config.yaml
train_examples: 295000
image_size: 48
color_jitter: 0.4
temperature: 0.3
Rows from block 14 of a small self-supervised image encoder, named by matrix and row number. Each number is 128 + 24 x the weight over its row's rms, rounded and kept within 0 to 255. All counts start at 0. Numbers have three digits each. After the name is the row's rms in percent of the matrix's.
Before each channel's rows are labels from the 100 images, of 14976, where the channel reaches its highest value: "place" is the part of the image that holds the peak. Only what is clearly more common there than usual is listed. The data: fractals drawn by 1,000 iterated function systems, in grey. In brackets: how many of the 100.
# c30: last pointwise conv (model.blocks.14.c3.0.weight, 640x640x1x1), inputs 0-159

place: bottom centre (40)
c30.530 099:050119085132081098092088093110085137098071139122035138134102099098064108117127055075101133086083123083122108116115099110139140091144108135134129111144165119125112107112112139139135139136105095124104140109132080132089091073141131131090120117109090094119108093162128118113102110115122116105085073153149114076123138123099113096061114111084083094089078109137101115114073047106165080124124157125067170074121090079146079137123101087108096094074097093119118116122115140072088128152097129

place: bottom centre (27)
c30.482 093:111128150147162105138117126138163155098143166139168111155065131106152102138123161095125128131124117123129129100181120111149102174129096109120152152148176126115123142111133116173173103099179099154174136067141139133115140114135103142145104138091118134105094159132097163123158126102110131114113096134174110082181182142156113163101129111084105107134089119121138135149128122162152139136133114086103144132134119151143098137113145140128123098111111139100095111119133146138125126176139150

place: middle right (29); bottom right (27)
c30.374 104:100098098112122087108107089165105133117134123121094067133119126049097108108120135115087080131118079075099096120152087149184120143107059079110149136151128104132109083098089118140139103117110077139111129110146109132126120111103110143123095124088113167100107145077144181128094076090101084092104059141185132137159182133134092106138108119082117092086143092142127148145101095125142138090155119102079152167096104039104106136067136131112164107076093079088072085117136116104110111177111112

place: bottom centre (35)
c30.338 109:108117138111134175108118121111152125120084155100128115108137131141114120174100139110087127176065182134111117094157171105114126082171135108117135125136135103116101159130112173109170114124154120125147116121107112135122122122119150079150121107175140134127117113146102092100123174157114116099138100120111152101117121123126167162111112120147135148133101121124157073099160110095122139133091175126096123118126109146157136099122113138097119153122122176110087127121106107116141110103123162

place: bottom centre (51)
c30.16 102:113143078116127086107155121109111118123110109111150091098076084120077100102089099102110112119127118127163100105089148111154100097119131115143115098120118132149119085133104097090105136125109131135100146104124112164135147106154104050113098136110098086135130094089150101139112115114113103110161136143094116111101098119119105106153132097114095084099143150128130105103116110158117116089165100141102109160103108100128101118128106087089133130099112111159149143126136111112123107151128126

place: bottom left (37)
c30.468 090:171148113087127122111099137088115117133070146157094112089132135120135147095120054114132149105093132143129115103079133103134115129120112138073134114095118083112108103112114104138135125150100156122146131130138103138097101107131092129097114120121112116143134116106124133071101127112123118126097148147157107098094170138101131119077099119131108130130108094123142160101131137064124132101114143127126119076125105150123136105109134094152126089144112124116140109136095131101117065137094102

place: centre (54)
c30.352 083:188118126132142122137142087145141088130164110108155143129144169130146172130151109106119094121121113144124137119141172179076116107131184148168123101095122117141128130135141122139131133137089137148114101122082153123105114140169128115154122119185155103117145132108107114105127129134189162133127220092091138121116136120130168130104109140178148110100145160128119093111145140158128126100124132140115096094194087143164142110125138106087098159143208132151170154116143160153129144167156098

place: bottom centre (29)
c30.405 089:071105093146141108079126098108110152085077158147051108140073102110103086098101093102123136102076116133121100074086109169138153098085094128114083149134152141113101075118090064128089126139103101144097150093117075115053071068063081123079103135109118095154106093122125105099090077083091096172147095096136122118122172138074111033119101111084058084122101101126111116130105084083153107098138122108124148139110090069134083117122120089081135126112063124103116132096112118084107090140128145

place: centre (93)
c30.544 100:131139108159140132151142095107097122188152101138175108084103128093167150138127149101142133127103120140140114106102123144117097137099159134147126117114111139141150096138138121101133140132139106125129112128116104141154127148114131103106106091128124125109120138115136073119132117135131144189121119100108115129126092092148126123132150156136140120098117128149136125165109073133126158111127112125121135139154152136130132108146085138112151142168116116168121178121106112128151142139132127

place: centre (54)
c30.52 104:122135114137150158114130093109171118111132186109147109110148140108160125143116105125108108165156137121104127099160122148105107125127166124084149146118099142187116145110165158077184126116120125114137129082122110129124143147131117091160110139125109166074155184136146140126183144138101142126105137086132143129115119126110145150128141139126170145122118141132153135142144100127098131145097151088154105119127151144151115139132124162096197139149105121136100168150149075149155107163191161

place: bottom right (64)
c30.340 099:083146116081058109039123126100086162112113128126087123150125108113055088115146128112176115123058081104082113119119113091140122095110118129112135134136137109063154077127142115137073114138170128151088142130129148143091138117091122116096147115090121064153097128090134160097058091117118120115145104142151090112135154127090122128101116096138094127087124107102083140109088075100175093135119106159123138120117089095083094109084136113163097096098115102085076090101095188121101128126074119

place: bottom right (54)
c30.271 098:087149138125125111104104155116097136149093098121109183059169127135134141168131108144171162149074113156076155149111128090110130128131116141171081072137137089118121095102142118135112168116080117140155119183121149139083117118105120101154122094137125137169136136113098107134169131186137123124124148150081106128142103170113134112123119085147154140106102110129084119109141140094123115159135140183148105095150153124159130127149109106142133139150140135134108139154141135137130109093146083

place: centre (40)
c30.351 089:158140126136100120095097140120088113099104104130102141142130127169090083151141111199170107123115137116118120164096130112114174072131100127154129080139119131123189126095087126104132093135119134067116122158139149142130101114145153147166179124116127103178140091101143139106112138084111097116147092150129120147129117161126150089135103108143132143117081147104076139132070138129146137165101134131132111117070114111116128110141149138146157113057134188122156110095108122080081115126170158

place: top left (43)
c30.43 089:105172114134083120092125129139068143150099154110132110127069094098098092139132138100137098112098108101117089098109100129166140145124092114068115132131135102094133104130118103093124124159114088150170131129121090129098090113087113161121134102120079157096126173122113147146148120074092111118120099116143149126122141138128129127119104137080104146115108121150120116136115079116177107114132141135095120085051145138129088092104162112131115096089088076128167115100097118149127116161113124

place: centre (96)
c30.34 093:131144143182117152149158144109136112151137156118193106137138139142143148085093163136097148160087129134115169130150165164111159154155152157149121112116118144159110121159140152110087156124124128141171099134122134115172112167104146143129153080119168117130121125101131098167147102123159136141150128157105111151113127161177109141117184151158155117117134157157126107117139148131114156098127138112092113131159176130149111113149087161098102160162155120087127134141144147147152102095114139

place: centre (57)
c30.391 093:153111121170173141088124106142115166158148163134115099132102118124151136134107133119112100139130166137124144120184129137135072109137154115118146152125114126113119156124135118122169142098172143183125095110166103156121163125133114123171110170093145166107152161159132167151178110130114141086102159099171171172134158102103123156097102131095118119147118111134119160134114094114153113090106095122120147128145114122163116135127123124097167112129143098179145153187155137163149117181123154

place: bottom right (58)
c30.276 090:126104112128093106118111089118120171104090132132149137155116123129122131120090140133144124142061139134098082118165076160144145149119075140123142144140133125105104156115101125144122096076143125151105152106107093085091099111130120138111122147118100160095092152137100165111108084138114139070096098090162122080164178147114117145098126122110128133125096134135127130157093139102133111129125138085133172107120112106133106134083136149133115132097105105086059078137124127091124107153108119

place: bottom right (47)
c30.395 108:084149084113150145082101097097095153090123146117114103107151120102116139108128109078116129113104134115127074101121150131117149146112098161126111119084110147127096094156149142083141119143094134157130120113114080143146109136127096086132117163169085153109149145064109123114116132125114138140158155130129139126121085099120106114110148136108111100104136143156154118117155101117121112129120115149088086128130117090148102138131091107089115119140091124128115142127123114106119116133124098

place: middle right (38)
c30.528 111:101074123155156115120111106097087144117150175159158068139119099117149105116146148086088101124154101117147097119177118119160116160113077139117108152156118127149096108153117163131139126109100091122159112073149121114132132147101087120124087123124051149042128153127148111157152150101161129160104142086146132148144153122143118148153130119116143078086154087148132143134101045106131086080118130118115155175100114084133090132128127148116137158138099075122086112138133132123162142179123118

place: bottom right (48)
c30.381 088:136121124136147151130115118126114141135127107083147160097158117166162152114149097150113100155088126163131159120127174126120123135154131134162126115102089141137136132124135148098129158087099138117122129120134156129090132141096115030145138136149118147123174124133129083141150140140127132132145163150122117137101123125125097157104129106142156123130160132158155096084149138125101136154108137146144104119120090133131143072150079134121108134123146113145110130144140135130150104114100118

place: bottom centre (48); bottom left (39)
c30.114 098:052131112114132118072113112127122137058099128108118104125092102127132104109089120096076102095128116106099123102091108087120107126122112163139144086140097095115113139128114137105114152161102127082117163089139104176079078102123067083103127117079096098126157103120119101083089159112120070150138146141125086116096117134065159134120145125058068090117124100120117148123135059098112129117132148142087120136099139120113112113138107097119138115158105102128088130130098110076124115152116127

place: centre (47)
c30.484 117:165122157146089127127138137134163098142127133161108167094167124153152111130138137167148165130129116106105121165131076117112167108142165057074121134130117129144163151097142129121116122113119084118091143159108156063104121134129167178160132119127172129133089158152143141109112152140116097103129110145151142095132136188125105118123075132132170157131112155128130127123111159100107147154136145094183134114127120131140142118133136135152151089099127152092150109127122158155115119124130140

place: bottom right (64)
c30.529 096:131099113091087142111127091130083107068121108107103115122131142099124117103132112128127116088095139149127076094105139108115122102098124133104124139113145108088117096109110088128113117128131125137073133137158128144099111110133127089111096151079124100083150130112114148099096165126107098121122100127120132105129098133056118109103113079086120100127100116120088123108075113110133115111118125164084124114086124123082134125139099124135152123132088110123100143078114103095086116097092125

place: bottom right (36)
c30.157 087:128114133091182097134137150130153143131162114141143132106117127124159099132113151144135181133093109098118141148134143116070161142082120128122101092122150140107151114103111118119137121137123172146155092157102127160104129134146122161136145112107088124149100130128124147132134119124118134103159111155150124165117114171134103140093132153104157115120129144164159101156133115083112105122125112136113123125129117102157130117135123109179180118136105115156148102148115132158139166153133157

place: bottom centre (29)
c30.618 083:132166153138164135119144093090144166109142182080147140096177121134187154151151124127131161140078163170082175132149125137136105146132168134143180075091146088101132120121173134129099125099142108146142131109117090165068110124132108105167145121150147175119160130147119103165186137179158179139148167097132132164118124108129151159094105123151150169183113118136163158084173131106157120120099137148158118103128115140154149140137097138130162110153111093198124154102118150170127096139169128

place: bottom right (44); bottom centre (30)
c30.146 095:111121118120134118118128112097132136137123140142135138119119137127103132134145120129109127113106123179121149107140127110111126140086129146153149068131128113093109120104150096103114162119078131110131095123132104102117082118136138080177160114135114153122137122166118102128102151112133120161141101151108115100108093149141120125112125133169152090139153141140122111127109115128123098133118173115115110129117151137120119096093103140104151093116113115110086107118125115133136100102173107

place: centre (30)
c30.27 098:116152153122123100125147178127105147115144116135110131128110119131087145135165105187174175111111098120135130187109101124130144071120134120113091142124135125142172115147088111107138116141094119136126123158136167090133140131141161172100124128123140091145123126134120116119117097150126083099169120140127097136114117194147127116153133133123134180114108148132090132150111123152115117129105124131192119114132103089118171120091135164160123127097144146148149129121092151140130111116090118

place: bottom right (60); bottom centre (27)
c30.258 089:123147116142131098120117150098098130096122154113113160138132097165063145144126136143142137091057100122082093123086148121132126082101079106113142145180118142087163135102116116135102092115151110158119135154139146128112136092124108201116126106118131082155106134100108100149107133148144117100070102144134129121118145161072104107090139085121098109128119108109076149135099116117114116112133170110099170094118090099118144173128157132140119099114141146091119099097091105093080161090114122

place: centre (62)
c30.233 128:142138137143140167137164131150165132142123123128163150116145156176158090152144126157109126151126169159142145114107161137117103137171178143138173144102099130150112160148149144125142205132149127122125105120112111106152136148160152099158143104170150115120139107135137092139133160172147163123157222124113116131109109093156156110143159121148135122181124163119172117111174184148104153148117134166120112132153100165146146103161143108109115163159161163172199174108120115175109139101155173